Weights of a small encoder-decoder image transcriber: 8.91M parameters, decoder width 128.
Rows from block 2 of the image encoder, named by matrix and row number. Rows with one number belong to one neuron. Each number is 128 + 32 x the weight over its row's rms, rounded and kept within 0 to 255. All counts start at 0. After the name is the row's rms in percent of the matrix's.
# u: gMLP up (value half) (encoder.blocks.2.mixer.u.weight, 768x256), inputs 172-255
# v: gMLP up (gate half) (encoder.blocks.2.mixer.v.weight, 768x256), inputs 172-255
# out: gMLP down (encoder.blocks.2.mixer.out.weight, 256x768, transposed), outputs 172-255
u.504 100 [148 173 210 135 160 157 144 141 167  87 131 103 126 135 112 106 115 206 129 142 149  99 123 122 137 111  92  76 120 153 129  86 164  61 146  70 113 143 111  96  77  91 187 113 119 111 148  76 111 145 154 122 145 135  99 157  80 118 141 169 114  76 122 185 116 132  72 148  54 101 101 165 195 186 140 149 126 105 112  72 101 112 122 143]
v.504 095 [115 198 183 169 177 151 142 152 115 128 142 141 135 114 100 121 109 177 115 184 184 152 159 117  64 164  85  75 166 120 161 206 142 104 117 155 102 139 157 124 159 157 166 130 121 146  82 108  99  86 143 183 110 114 106 128 142  91 118 120 145 140  82 131 101 138 145 153 103 130 149 132 175 115 139 122 120 123  96 125 103  99 142 127]
out.504 108 [ 89 109  87 137 147 118 146 132 119 143 157 123 137 107 109  89 123  94 155 118 106 155 152  97  93 169 114 169  54 133 127 138 129 115  81 121 114 132 149 158 172 180  94 138 133  83 133 165 154 108  93 145  59 169  99 111  98 110 122 130 143 146 127 174 168  97 160 117 187  74  77 111 158  73 119 100 134  55 166 139 140 149 175  87]
u.505 101 [102 155  56  75 125 181 160 160 134 168 174  84 162 174 109 146 182 179 120 138 126 138 174 129 119 168 141 105 100 160 149  98  95 156 132 154 171 140 131 158 110 144 117 103  92  78 143 139 110 148 191  87 127 122 154 117  80 130 131 134 119  98  72 134  87  77 118 139  71  41 125  65 150 109  73 129 138  93 125 125  62 116 154  82]
v.505 104 [ 90  90 121 136  99 107 105 147 163 110 154 110 130  73 144  90  81 111 144  83  83 143  88 158 128 135 115 148 113 139 104 162 156 130 113  64 148 156 125 140 139 100  86 133 119 170  90 169 156 247 106 175 135 127 106 114 115 151 109 119 171 168 177 100 108 145 117  70 105 150 129 136 141 140 168 129 127 177 127 103 152 205 105 164]
out.505 111 [107 105 154 161 133 157 102  78 154  90  86 133 154 126 140  99 104 104 133 113 150 183 131 135 100  98 126 140 139 141  92 166 180  90 125  77 148 191 136 126 152 125  97  95 163  55 130 117 144 143  91 166  82 126 155 100 117 154 136 172 170  93  59  84  89 163 174 146 139 155 112 155 106 146 186 126 107  84 132  85 167 106 174 169]
u.506 096 [109 169 125 123 148 152  71 172 119  60 129  79  96 158 105  83  84 120 171 122 164  89 203 140 160 133 110  94  22 100 122 128 131 145 116 130 143 165 159 175  83 128 145 103 153 112 141 133  77 168 137 169 119 137 103 105 114 158 104 123 133 103 108 145 131 154  90 161 111  90 168  99  85 173  79 141  76  78 151 149 144 112 140 144]
v.506 089 [173 150 143 131 151 141 115 153  99 120 158 142 115 176 108 139 146 156 168 142 141 123 127 175 140 130  83 151 141 162 135 151 126 142 144 119 133  87 166 104 104 131 128 171 150 164 103 143 131 192 176 122 131 111 127 108 138 133 152 132 150  58 140 128 175 120 175 165 141 142 170 118 111 155 125 133  87 135  76  99 126 120 122 173]
out.506 100 [146 157 124 116 103  93 132 148  93  87  93 101 110 100 120 157  60 131 176 213 124 130 126 129 134 171 117 114 126  93 177  85 141 137 145 165  97 139  82 170 112 169 135 207 101 154  96 112 237 137 143 118 154  58 140 109  85  84 129  85 159 168 198 144 159  92 130 117 195  93 158  96 146  66 146  90 160 186 127 147 142 116  80 118]
u.507 102 [141 100 140 124 162 108 114 148 114 133 106 137 125 128 124 102 168 144 123 176 143  66 141 129 101 184 130 174  93 192 156 125 160 132 131 118 131 123 133 100  92 141  88 195 147 136 170  65 175  68 151  83 129 102 102 137  92 111 144 193 133  64 131 153 113 141 141 119 130  96 143 108  94 179  88 146 118 106 104  97  77 112 118 129]
v.507 100 [ 60  81 145 146 105 125 120 124 104 119  65 130 153 105 129  58 119 130 130 119  33 101 117  79 164 119 134 156 174 135 115 151 181  80 140 126 171 142 157  47 119 157 182 100 150 158 155 141  79  99 108 173 127  39 125 159 105 148 109 153 108 154 145 173 158 150 116  97  86 166 154 139 166 169 102 160 118 116 163 106 125 162 106 227]
out.507 099 [158 178  92 131  89 114 112 148  80 164  99 173 156 126  94 145 136  86 185 101  70  79  90 100 147  85 146 149  82 104 116 110 117 144 162 110 126  72 122 167 168 158 122 165 123 136 137 144 157 146 150 100 108 122 106 107 122 185 100 132  97 131 212 136  75 125 143 124  87  94 159  93 118 148 120 127 108 204 114 180  85 103 137 148]
u.508 093 [150 162 130 103 135 128 104 122 151 203 193 175 136 160 142 144 135 154 171 116 148  92 145 145 141 116 161 152 117 140 153 153  75 117 131 173  76 126 155 153 148 156 165 156 148 125  95 129 125 154 116 130 126 138 150 129 138 127 134 164 109 160  85 110 171  83 124 104 108  92 138 107  63 136 121 140 137 164  50 114 109 117 128 153]
v.508 104 [146 131 151 176 124 145 108 158 124  64 128 113 160 163 112 134  50 124 145 128 176 103 116 124 121 117  97  73 150 115 150  95 104 142 147 126 159 146  90  71 118  96 166 121  92 115 186 114 177 176 163  65 148 143 120 195 126 110 154 110 104  53 167 134 105 155  82 129 116 172 108 124 112 118 167 102 100 166 131 150  94 162  70 119]
out.508 089 [ 87 191 114  78 153  69 120 171 105 122 148 130  75 182  86 151 139 102  73 126 135 136  54 155 180  90 133  79 128  57 134 176 143 123 189 138 148 102 100 139 127 153 145 163  78 126 104 151  92  78 115 134 165 152 132 144 101 149 155 114 171 120 142 107 109 129 109 168 120 156 128 133 140 177 143 197 150 126 125 142 112 140 113 132]
u.509 097 [ 80 216 158 140 164  87  82 183 160 103 121  94 111 133  67  72 144  93 137  82 125 104 167 132 130 138  96 140 122 102 161  78  88  82 126 113  75 160 106 115 116 135 125 175 104 137 124 128 109  73 154  64 124 167  62 135 136 163 161 136 125  80  87 129 106 210 140 145 133 101 115 113 137 134 171 129 103 148 108 160 193  97 150 115]
v.509 094 [164 164 105 151 127 134 132 147 188 152 164  85 173 111 140 126  98 123 124 107 147 130 103 124 163 108 168 104  95 120 196  75 156 164 129 102 104 136 124 135 115 144 163 120 142  85 146 147 192 133  86  89 197  98 160 142  35 117 135 143 113 134 123 112 101 147 123 123 177 142 125 129  79 122  73 177 120 142 164 170  99 119 129 139]
out.509 068 [115 149 141 181 107 133  95 151 138  99 166 149 131 144 114 137  99 120  95  58 142 155  79 125 145 127 178 140 177 103 144 150 156  78 139 110  95 150 156 161 137 188 130 150 136  89 119 138 101 148 135 143 145 150 202 142  81 176 126 141 175 194 161 188 121 120 150 166 153 186 146 143 114 137 152 137 118 108 117  84 108 175 130 205]
u.510 092 [ 88  87  77 138  85 116 117 144 134 147 156 129 182 148 131 175 141 128 138  60 138  99 174 136  98 113 134 140 169 153  96 106 131 102  83  98 148 153 141 110  87 141 105 129 115 111 117 175 162 102  88  87 137 133  94 142  81 146 133 102  90 140 111 107 176 129 157 111 103  98  98 124 105  92  96 122 130  59  75 170  58 127 132  75]
v.510 111 [115  72 152 130 167 115  90 146 156 140 184 129 136 167 121  92  86 130 101 130 136 186 138 133 136 104 122 132 139 148 120 112 117 124 167 139  52 152 130 119 164 128 158 166 121 171 141 145 111  74 173  85 117 122 104 157 158 103 105  85 135 153 149 180  82 159  75  68  63 187 154  70 104 115 114 155 133 163 171 123 128 117 103  84]
out.510 065 [118 133  97 126 113 102  97  65 176 165 109 164 168 159 122 127 191 184 137 115 135 130 128 113  99 134 151 125 147 139 103  73 139  87  90 120 132 120 135 130 144 142 159 100 165  17 144 140 122 140 111  89 111 127 134 113 119  53 136 101 117 116  80 149 157 145 115 155 161 111 117 119 160 108 118 114 120 158 116 130  65  94 138 155]
u.511 097 [120 145 128 158 103 118 112 141 133 114 131 160 122 113  89 134 129  31 166 133 127 106 117 166 161  74 128  58 124 179 128 119 151 112  90 127 124 135 165 154 123 142 158  96  96 156 110  72 118 116 115 114  26 132 139 101 114 152 158  93 144  41  66  88 112 155  52 129 182 118 111 154 147 101  86 118 148 123 124 147 156 119  58  86]
v.511 099 [156 122 160  97 140 118 119 161 150 129 144 113 151 110 119 117 123 131 143 151 132 125 126 151  77 112 144 120 117 132 166 160 112 150  99 147  86 191 120 152 141  91 116 149 102 172 153 181 137 179 168 137 143 123  80 168 172 175 175 143  51 123 146 166 201  77 144  93 157 119 113 114 145 119 141  86  65  83 179 160 134 212 116  92]
out.511 102 [137 169  80 129  94  66 165 144  92 129 137 145  81  84 145 144 199 136 151 142 163 134  97 117 166 137 140 114 108  78  87 143 107 128 143 120 198 121 104  91 157 107 118 107  86 146 177 168 135  83 110 135 168 179 151 124 178 153  61 168 104 131 128 121 153 153 169 125 156  99  92 111 107 152 130 177 185 116 133 116 157  94 149 113]
u.512 094 [ 56 138 101 170  99 127 104 163 154  96 176 154 195 197  99 114  92 153 177  98 133 102 118 100 125  77 145 127 122 152 141  92 129 132 136 107 119 112 178 132 116 103 127  57  84 162 146 124 155 157 121 126 121 121 128 118  72  22 128 134 146  97  69 114 157 160 101 165 133  94  99 108 102 121 131 166 211 137 105 126 118  93  97  98]
v.512 102 [106 189 160 120 161 160 135  92 120 193 130 166 129 152 160 115 147 133  97  95  97  79 109 149 115 127 142 134 100 159 104  67 174 140 136 136 115 113 143 154 167 123 150 170 179 105 172  94 123 128 184  54 181 145 107 113  88 172 170  66 117  90 175 145 112 148 136 127 158 142 182 113 115 128 127 125  89 155 148 140 128 127 134 161]
out.512 090 [150 110 200  86 103 128 139  61 146  70  98  71  77 104 160 121  60 113 159 166 173 119 115 147 132  77 113 129 174 120 177 130  92 126  97 135 145 157 181 112  99 155 179 105 147  50 152 105 135 149 114 133 139 102 109 172 176 140 122 141 152 162 122 133 160 149 180  89 130  91  90 116  88 173 127 133 115  95 122 145 114  58 144 127]
u.513 105 [150  80 117 113 150 165 138 135 104 169 165 151 205 124 147 104 104 220  81 126 193  96 135 162 124 108 130 150 128  70 150 147 108 134  53 154 131 148 127 137 146 145  68 157 131 119 167 110 155 114  72 136 137 125  80 125 162 131 140 160 162 153 103 136 113  69 141 140 113  84 124 141 134 135 101 199 113  94 176 102 113 125 103 118]
v.513 095 [109 104 126 134 147 200 163 123 186 137 130 125 152 138  94 121 123  75 158 149  97  85 125 101  96 178  48 133  90 127 130 137 106 191  99 126 155  96 134 156 102 139 174 164 118  36 132 134 165 100 144  51  86 103 101 106 118 152 108 144  77  97  98 105 161 142 116  94 160 122 131 106 120 199  81 154 127  85 117  85 118 115 203  64]
out.513 108 [152 151 150 101 116 133 145  51 138 103  92 147  87 111 135 162 165  91 159 119 142 145 182  86 116 116 102 150 120 139 111 127 117 126  65 151 131 135 140 150 184 109 201 132  89 129 106 136 122 100 151 172 151 125 148 116 202 153 130  77  58 167 153 214 205 150 136  86 195  87 135 155 108 117 151 161 135  58  51 115 107 101 160  95]
u.514 105 [139 160  96 114 157 110 139 139 115 163  75 188 108 146 127 173  72 106 192 154 163  92 140 112 179  91 147 152  84 104 115  96 139 201 133 141 120 146 160 184 104 136 110 151 131 142 170 121 120 127  92 124 122 117  73 145 152 126 154 170 155 135 109 144 151 166  91 134 124 125 175  93  62 151 119 116 162 104  98 125 136 155 101 110]
v.514 113 [140 143  88  33  93 143 153 118  89 196  96 215 124 100 105  73 131  68 157 140 151  81  69 119 182 136 125 155 114  56 139 189 148  96 135 137 121 147 178 118 104 178 121 150 180  66 140 106 117 143 117 142 125 130 107 172 123 134 144 116  93 113  95 155 188 151 174 126 141  78 139 159 103 171 143 140  74 106  65 156 146  84 112 188]
out.514 120 [107  96 150  61 108  94 112 167 141 181 107 112 140  91 171  61 144 175 122 146 122 138 130  53 111 169 132 164  74 128 122 134  32 113 138 154 114 137 164 187 110  97 141 182 163 134  98 121 164 158 152 181 127  73  77 137 141 108 117  92 120 177 167 164  90  89 119 122 140 107 126 133 105 106 108 134 149 137 150 145  89  97 157  76]
u.515 094 [ 95 121 140 126 214 163 136 130 152  82 117 128  96 101 164  87  99 115  75  98 151  96 185 103 128 127  83 129 102 137 103 115 190 153  73 163 124 118 133 137 104 125  62 161 144 156 102 122 162 120 143 106  84 128  90 146  87 168 133 117 119  75  81 113 148 101 161 163 132 110 125 196 144 161 137 121  88  94 160 131 189 155  84 137]
v.515 096 [ 62 159 190  97 132 142 136 130 146 110 126 137 103 155 116  81 117 109  62 141 157 123 107 161  95 121 168 102 173 114 133 143 123 114 152  77 138 169 130 180 102 120 176 170 161 164 142 101  73  99  99 118 142  91 131 155 154 131  74 102 130 132 112 170 137 191 129 131 154 181 183 116 118  85 168 115 122 164 121 116 109 130  84 109]
out.515 083 [147 104 156  57 120  98 170 135 106 140 130  95 118 123 161 132 103 122 137 124 168 182 129  97 148  78 135 103 139 132  65 128  83 102 134 106 173 138 169  90 152 148 183 147 165 123 142  95  96 131 136 204  79 120 138 133 151 129  90  90 140 178 109 170 160  97 127 111 117 118  80 119  59 165 120 108 146  62 149 112  74  71 137 125]
u.516 099 [132 130 128 124 112 173 160 170 145 153 190 139 119 121 133 126 139 179 107 119 106  81 149 189 196 112 122 150 109 129  99 143  70 142 118  92 112 140 104 108 138 171  82  71 118  98 135 181 170 148 115 107 104 143 130 161 113 108 153  80 111 111 129 148 156  98 160 155 150 106 106 154 120 129 137 103 103 165 145 158 132 155 127  58]
v.516 104 [136 153 148 166 109  90 117 142 145 140  97 118 130  93 148 119 100 124 168 101  95 124 122  95 119 105 137 124 109 149 100  80 105 118 168 127 117  66  87 155 154 176  97 106 102 171 143 130  81 137 138 106 126 187 146 119 139 125 151 127 108 134 162 161 177  47 179  63 177 144 126 120 100 109  66 127 182  79 158 186 172 153 118  56]
out.516 117 [ 89 183 119 107  74  92 120 141 130 141  82 104 157  84 166  87 135 168 120 152  91 153 140 162 129 120 179 126  82 127 171 100  67 123 169 138  75 150 149 201 169 158 145 183 134 107 156  96 199 130 168  73 142 151  77 155 124 134 111 118 194 150 193 161  70  64 137  89 141  84  98 131 110 112  78 160 131 142 113 176  71 119 114 128]
u.517 104 [207 116 147 109 132 135 140 151 140 153 140 141 139 176 101 140 151 155 177 171 141 139 161 127 134 190 148 113 160 130 208 120 115 149 102 107 121 133  96 153  83 152 147 163 129 149 108 132 192 162  95 140 105 138 111 170  89 104 183 113  92 124 152 149 154 119 134 190 167 138 100 143 124 162  84  76  65 104  77 169 101 105  38 127]
v.517 094 [130  94 130 152 154 149 143 117  98 170 192 172 152 169 119 147 145 105 181 204 113 161 100 159 160 151 165 149 120 153 201 148 177 161 127 155 125 102  83  93 155 117  68 187  95 114 125  97  87 120 103 112 128 146 111 108 113 131 192  81 133 121 154 119 167  68 114 105 117 176  96  95 119  98 120 117 155 124 131 149 136 152 102 118]
out.517 109 [ 83 159  91 119 170  42  85 105  66 157 134 135  73 116 119  63  79 150 133 118 126  96  91 128 231 102 141 103 138 107 102 105 181 135 158 149 104 135 182 102 116 122 157 107  74 163 146 188 137 140 158  81 148 156 100 145 103 112 159 154 150 134 113 108 158 163 143 137 187 118  49 123 133 154 136 143 109 133 149 147 142 124 137 153]
u.518 098 [155 146 151 126 133 127 199 171 151 112 155 183 153 121 183 137 107 182 129 139  83  63 108 143 185 154 138  76 145 114 112 130 125 169 153 101 137 125 153 151  98  93 110 109  94 122 143 133 133 137 124 109 115 193 109 132 104 151 143 200 145 109 144 138 132 117 159 108 124 154  93 145 106 170  87 168 120  89 153 158 123 114  82  72]
v.518 095 [ 83 124 162 161 178 104  88 140 144 155 161  68 119 156 127 137  93 141  90 144 137 157  98  46 121 109 136 101 112  90  92 126  88 110 154 133   3 130 123 134 154 139 177 176 135 169  58 154 149  87 172 173 114 128 150  99 140 166 124 143 107 136  98 165 103 157  86 108  33 117 151 132  93 146 152 125 152 118 156 142 133 109 138 109]
out.518 077 [156 161 143 145 133 142 112 121 113 148 153 126 131 137 125 152 123 181 124 166 132 127 116  84 125 148 133  84 208 145 103  95 161 127 116 147 154 103 135 128 180  83 164 125 139  74 146  88 153 129  84 149 189  71 165 157 101  60 140  99 159 145 124 159 154 181 119 144 185 129  62 119  89 169 162 133 136 105 141 140 148  85 170 158]
u.519 114 [157 123 155 123 144 184 126 126 146  18  72 128 147 158 173 106 116 170 100 142 124  86 206 123  87 173  86  91 137 115 114 168 176 119 105 111  66 139 144 128 143 114 104 138 124 100 122 165 180  97 132  70 147 157  94 177  91 199 170 141  61 130 126  29  69 129 182 121  81 102 121 129 131 117 105 120  76 184 152 152 119  78 139 113]
v.519 121 [111 148 133 109 153  88 110 125 121 119  79 176  86 129 143 101 179 127 124 108 113 164 117 105 187  90 170 168 152 128 142 120 164 125 127 138 172  66 179 128 133 164 133 102 153 164 113 151  88 147  86  88  98 126 105 122 110 111  79 130 109 108 142 125 110 141  54 124 148 145 122 151 132 236 133 158  84 111 130 122 123 146  57 186]
out.519 142 [113 148  89 102 122  92 121 188 162 183  89 158 174 136 167 154 142 152 162  94 143 152 103 113  80 144  79 157 105  97 147  99  90  78 122 100 152 162 154 157  98 100  80 190 165 131 140  91 109 155 128 159  62 146 122 111 184 142 120 162 136  92  95  86 126  83 146  94 103  84 159 147 146 146  92 140 134 158  95 100  55 111 132  92]
u.520 090 [107 118  80 185 135 182 201 138 152 127 141 109 158 186 118 143 109 131 133 149 138 126 144 128 131 122 152 176 158 124  79  89 103 142 102 167 154 179 107  86 150 120  94 131 134 193 134 125  98 140 126  83 127 141 150 127 107 175 142 142  77  93 110  31 138  93 132 172 166 145  78  86 140  98 164 128 115 174 144 146 164 127 109  95]
v.520 102 [136 138 121  60 118  91  88 154 136 149  85 147 139 109 185 116  95 148 156 107 155 142 153 104 148 117 151 129 134  87 113  72 107 138 190 157  85 161 173 145 131  64 138 183  89 170 114 184  92 124 119 118 137  96 126 128 144 160  72 106 168 155 146 141 123 122 150 100  73 150 140 153  89 195 129 153 185 118 100 125 120 116 132 164]
out.520 074 [168  89 125 161 167 134 116  80 105 107 235 144 129 114 143 158  87  65 123 162 130 119 123 115 104 161  95 129 120 140 116 167 149 142 111 157 147 106  71 123 200 165 137 110  81 108 111 129 171 186 104 153 143 126 131 165  86  88 219  68 101 125 103 124 191  71 110 142 159 129  59 120 174  75 187 109 116 102 140 114 149 175 125  84]
u.521 098 [144 186  91 143 171 146 107 167 118 113 156 111 209 137 158 143 125 128 184 126 147 143 127 170 133 138 100  48  98 150  90 194 134 163 160  90 102  81 126  83 138  84 137 116 114 143 178 108 128 165  69 116 119 126 146 114 104 175 173 131 106  54 176  32 129 101 126 121 125 140  90 154 202 103  97 135 111 155  90 149 124 132 129  96]
v.521 093 [106  44  95 110 134 139 137 110 156 162 130 116 175 181 180 107 131 108  90 128 113 161 102 136 167 117  97 124 118 111  92  95 124 114 147 148 170  94 129 100 123 153 105 101 107 129 130 115  85 114 103  82 143 144 122 116  66 198 122 132  43 138  53 155  45 140 144 115 104 154 158 116 122 183 173 119 129 204 148 148 104 143  96 167]
out.521 072 [150 105 118 161 172 176 158  81  98  91  98 176 136  85 151 100 149 134 107  63 102  65 153  59 142 115 111 121 165 139 117 177 123 122 115 173 201 113 135 103 153  67 152 125 132 149  85 124 109 129 105 190  65  74 177  96 147 135 113  98  87 127 117 134 137 124  90 104 118 108 211 114  82 129 132 130 141  71 146 143 118 136 101 158]
u.522 107 [153 167 138 127 109 170 119 151  99 145 149 122 149 130  72  87 126 153 139 164 158 103 209 169 133 164  73 129 118 133 124 140 115 148  67 165 147  96 173  97 129  80 120 147 134 118  93 124 113 108 151 170  83 132  85  41 113  90 115 160  37 116 123 137 139 124 188 155 148 116  88 130 100 161 162 127 153  90  90  96 137  99 133  88]
v.522 099 [117  97 143 167 170 145 173 125 164  95 102 151  76 115 134 125 163 151 161 190  79 140 122  67 173 109 110 105 149 143 133 155 125  92   6 103 167 107  83 152 137 125 151  89  84  86 161 154 139 129 103 116 101 152 117 136 136  87 164 135 174 123 162 129 150 170 123 133 142  71  97 113 147 187 137 102 154  78  58 169 149 130 118 122]
out.522 128 [126 166 110  88 134  90 114 104  97  60 117 112  72 148 155 135 154  99 106  98 138 162 131  74 112 106  83 174 124 135 134 122 139 129  70 112 136  76 178 138 197 112 171 119 130 105 156 139 112  97 134 163 197  94 206  98 153 116  85  70  87 106 152 196 107 155 120  71 150 136 112 120 142 159 179 137  69 115 102 121  73 129 124 134]
u.523 095 [168 147 116 170 145 109 146 108 128 116 120 142 175 171 108  67 112 135 180 112 169  62 143 107 117 144 103 121 120  97 116 134  33 152  98 102 144 123  94 131 116 154 158 103  73 199 140 138 165 103 149 141 171 117  80 125 134 145 143 111 126 118 213 151 133 124 154 153  71  78  95 119  94 131 109 118 114 121 121 131 143 149  98 102]
v.523 092 [141 104 108  87 143 122 174 118 159  73  84  50 151  92 112 131  99 130 137 120  80  85 113 182 166 149  98  87 126  80  95  59  76 168 147 115 136 135 118 163 137 146 116  77 119 130 173 104 160  90 185 153 123 148 108 176 110 162 163 181  90 179 132 119 143  83 131 127 159  88  53 170 108 121 163 121 107 138 188 176 152 173 107  70]
out.523 076 [147  97 185 140 137 147 108 126  82 114 156  91 109 138 128 140  77 136  78 187 139 158 182  98 102 155  82  74 138 192 170 185 162 116 147 119 104 170 123  84 115 131 109 141 143 110  38 113 128 105 137 111 154 133 152 184 103  65 147  96 107 155  75 100 139  83 108 112  89 151 132 124 142  87 121 108 141 132 171 100 140 130 106 135]
u.524 096 [ 83  92  85 101  95 171 170 146 153 127 162 160 197 150 129 183 138 143 116 143 101 152 134 125 115 129 128 107  98 170  90 130 119 164 126 120 167 101 131 142 171  75 103 138  54 138 161 138 152 106  73 142 145  93 130 117  69  96 132 160 104  86 111 105 158 127 110 146 119 149  52 148 125 137 110 158  87 152 122 108  92 162  94 112]
v.524 100 [145 157 122 154 131 124 126 123 149  73  45 135 147 173  50 170  87 102  73  72 144 192 140 113  92 110 122 120 148 155 119  82  76 192  98 139 123 131 105 110 163 135 143 137 124 171 118  77  95 106 190  88 148 138 132 143 157 114  92 130 105 163 161 150  73 132 142 109 154 170 169  84 141 112 135 106 157 126 187 136  67 123 174  95]
out.524 076 [139 115 125  99 164 101  89 164 113 123 132 126 167  83  87 116 108  51 159  50 142 111 129  90 120 128 118 116 141 116 168 140 110  71 125 122 130 150 139 139  96 132 172 156 180 120 150  82 127 136  69 130  59 113  92 152 176 106 120 163 122 120 125 145 114 110 123  95 182  88 142 174  92 121 100  90 111 144 106 119  73 141  98 124]
u.525 103 [107 103 126 191  98 109 159 124 116 139 173  86 180 166 127 131 194 142 106 132  95 137 141 115 107 132  60 140 181 101  92 193 165 129  88 166 150 127 151  15 179 143 134 144  83  94 159 115 159 135  98 139 116 134 158 138 140 111 128 135 103 138 131 144 157 122 190 100 145 161 119 113  91 130 127  82 111 147 101 107  74 126 121 144]
v.525 090 [112 174  98 197 170 149 109 154 150 116  84 100 165  92  93  82 122 136 178 120 128 131 106  91 171 124 127 133 120 135 120 122 133  84  64 118 131 134 153 164 159 125  93 116 140  95 132  94 183 167 133 113 119  80  79  91  98 114 192 162 163  94 191  90 131  70 146 109 153 109 175  90  96 122 112  94  59 168 154  98 112 137 130  44]
out.525 090 [207 111 121  86 165 110  94 138  77  95 115 132 165 108 161 149 171  81 141 137 188 150 152 100  93 134 143 139 146 136 168  69 139 127 161 130 175  89 102 105 107 114 172  94 144 113 114 133 141 157 129  93 144 153 179 106 116 166 150 111  95 100 103  95 132 134 114 119 149 163 110 139 147 129 162 111 107  78 132 122 136 134  71 170]
u.526 103 [139 174 117 135 116 105 214 102  91 179  95 136 121 215  70 139 110 172 113  69 126 109 169  98 117 130 138 121 173  93 109 159 145 134 101 167 135 151 144 139 121 180 104 183 126  56 113 132 139 116 125 127 154 106 131  89 118 143 125  70 111 121 115 100 135  53 106 147 112  88 131 131 105 166  78 106 100 131 132  62 115  95 127 117]
v.526 095 [119 168 133 103 111 151  80 131 127  54 167 107 127 100  68  87 103  97 123 169 183  83 120 118 122 151  75 110 164 111 121 145 107 163 109 152 128 106 160 141 151 137  68 149 134 141 131  58 176  75 115 145  95  90 123 126 131 109 218 138 103 138 134 115 131  96 129 171  88 158 150 137 118 177 138 176 138 123 149 114  89 121 113 123]
out.526 117 [146 144  91 110 174  78 153  56  78 146 128 129  90 128  89  94 186 123  61 114 189 110  94 115 139 124 156 134 159 116 132 101  93 163 132 175 159 103 180  94 111 149 174 116  78 177 130 151  96 110 148 124 166 135  90 187 165 178 162 112  73  81 132 167 177 132 122 155 134 150  94 122  97 161 140 165 156 102 161 175 143 150  79 121]
u.527 117 [108 183 126  82 204 192 109 125 132 139 123  90  96  74 121 116 170 101  86 150 106 113 164 138 126 155 183 134 165 131 172 169 128 143 132 168 128  90 152 101 144 144 120 103 132  86 138 153 192 108 138 168 131 159 144 143  45 153  97 170 116 191  82 121 109  75 118 102 101 162 189 183 140 166 131 149 121 143 196 109  97  96 127 103]
v.527 125 [ 79  92 139 148  83 133 107 163 152  92 105 112  81 119 152 137  95 136 146  93  97  77 139 112 130 150 155 102 145 101 104  35  75  87 135 102  86 170 152 113 128 124 119 106 102 127 178 147 137 149 166 102 139 151 142 163  98 148 143 162 162 145 195 102 138  87 118 110 188 119 171 113  61 131  77 123 144 190 193  92 150 110 131 115]
out.527 146 [136  65 133  44 133  94 143 173  94 128 148 110 162  83 168  83 127 137 139 158 126 163  99  65 117 168 104 134  85 166  74 144  83  89 139 176 141 131 132 126  60 126 131 144 166 135 129 113 122 225 126 199 110 128  87 141 125  76 128  75 107  98 111 172 123 108  89 101 145 125 136 207 113  83 134 132 171  91 146 129 148  83 164  23]
u.528 104 [148 152  98 106  76 191 159 203 108 176 132  83 165 170 137 152 186 131 138 179  92 147 176 118 126 142 149 147 104 143 134 175 162 117 140 135 117 123 132 163 109 158 119  97 106 139 145 125 125 129 164 100 105 137 153 140  95 134 101  83  77  53 135 103 112  97  81 212 134 116  65 125 144 110  80  29 133 185 142 155 141  96  96  68]
v.528 102 [157 152 178 124  49 143 117 128 130 145  99 128  93  77 152 109 179 128 141 146 138  90 128 102 165 205 194 177 135 124 116 112 116 157 156 149 103 127 164 188  88 171  91 190 118 141  95 132 162  73 151 127 140 166 138 162 195 126 155 101 126 146 143  77 111 136 126 167 173  98 108 104 165  61 164 100 137 162 135 175 211 111 126 111]
out.528 106 [136 123  79 116  60  62  98 165 101 155  97 152 185  52 171 165 199  91 147 111  98 119 179 139 156 144 123 125 171  97 145 160  94  97 142 102 158 124 149 155 108 136 109 133 173  76 101 106 147 124  77 124 155 154 118 108 198 143 117 128 145 199 109  86  83  70 143  71 156  99 110 130 140 106 101  75  96 115  74  99  99 165 142 121]
u.529 105 [126 163 109 129 183 121 139 158 163 142  78  88 184 235 175 152  93 167 101 135 175 163 133 195 155  98 125  72  99 152 128 131 141 104 132 128  81 120 196 128 102 110 198 138 130 172 127 143  71  92 132 100 147  81 153 115 138 100 166 110 105 149 100 131 122 114 117 177  56 129 105 120 131 193  36 156 152 184 112 148 102  39  72 150]
v.529 118 [125 165 174 166 184 107  90 149 102  86  44 107 166 131 152 119 109 227 100 133 136 180 121 141 169 133 122 121 142 129 136 114 142  79 161 107  25 108 147 118 140  94 144 190 138 169 146  99 143 139 186  90 159  91 129 126 116 105 138 125 140 145  99 192 105 164 149 178  81 122 143 102 127 154 107 143 136 170 152 144  70  77 114 136]
out.529 112 [ 90 143 140 136 176 102 135 105 110  96 128 134 154 160 122 106  97 160 140 113  76  70 166 171 109 136 143 121 118 123 137  95 156 109 108 103 110 155 145 146 135 155  86 179  81  88 111 151 177  73 161 131 153 134  99 157 141 111 184  77 146 114 128 161 124 137 120 120 175  96 173  68 163  63 108 120 104 132 184 113  94 177 129  96]
u.530 097 [115 152 148 153  84 181 159 162  55 108 157 160 102 126 119 109 140  97 107 118 170  63 131 110 110 163 129 196 101  99 121 161 104 163 122 137 154 158 139 129 114 140 150  99 109 126 163 136 134 124  64 126 100 118 130  86  87 110 147 121 141 126 181 122  89 131 199 122 113 165 132 157  66 118 111 137  78 175 108 145  47 127  93  60]
v.530 095 [109 138 102 128 158 102  78 170 109 136 104 149 105 112  84 176 126 155  93 125 109 184 135 133 146  98 103 181  78  96 114 161 104 192 130 121 149 127 103 110 181 143 141 162 135 151 108  78 118 110 162  93 152  93 154 171 163 125 159 107 107 145 126 107 109 150 107 114 134 142  92 112 137 135 102 126 193 151 125  97 129  80 133 115]
out.530 078 [111 119  97 159 127  93 122 154 158 156  89 131 152 145 156 163 180 184 115 104 146 178 135 135  75 115 141 184 166 122 198  60  99  81 101  30  97 196 149 139  65 137 177 129  87 111 183 148 142 116 174 132 147 176  88 132 193 107 149 146 106 129  65  86 107 102 155 127 162  77 121 152 115 100 107 130 114 148  93 107 139 117 132 131]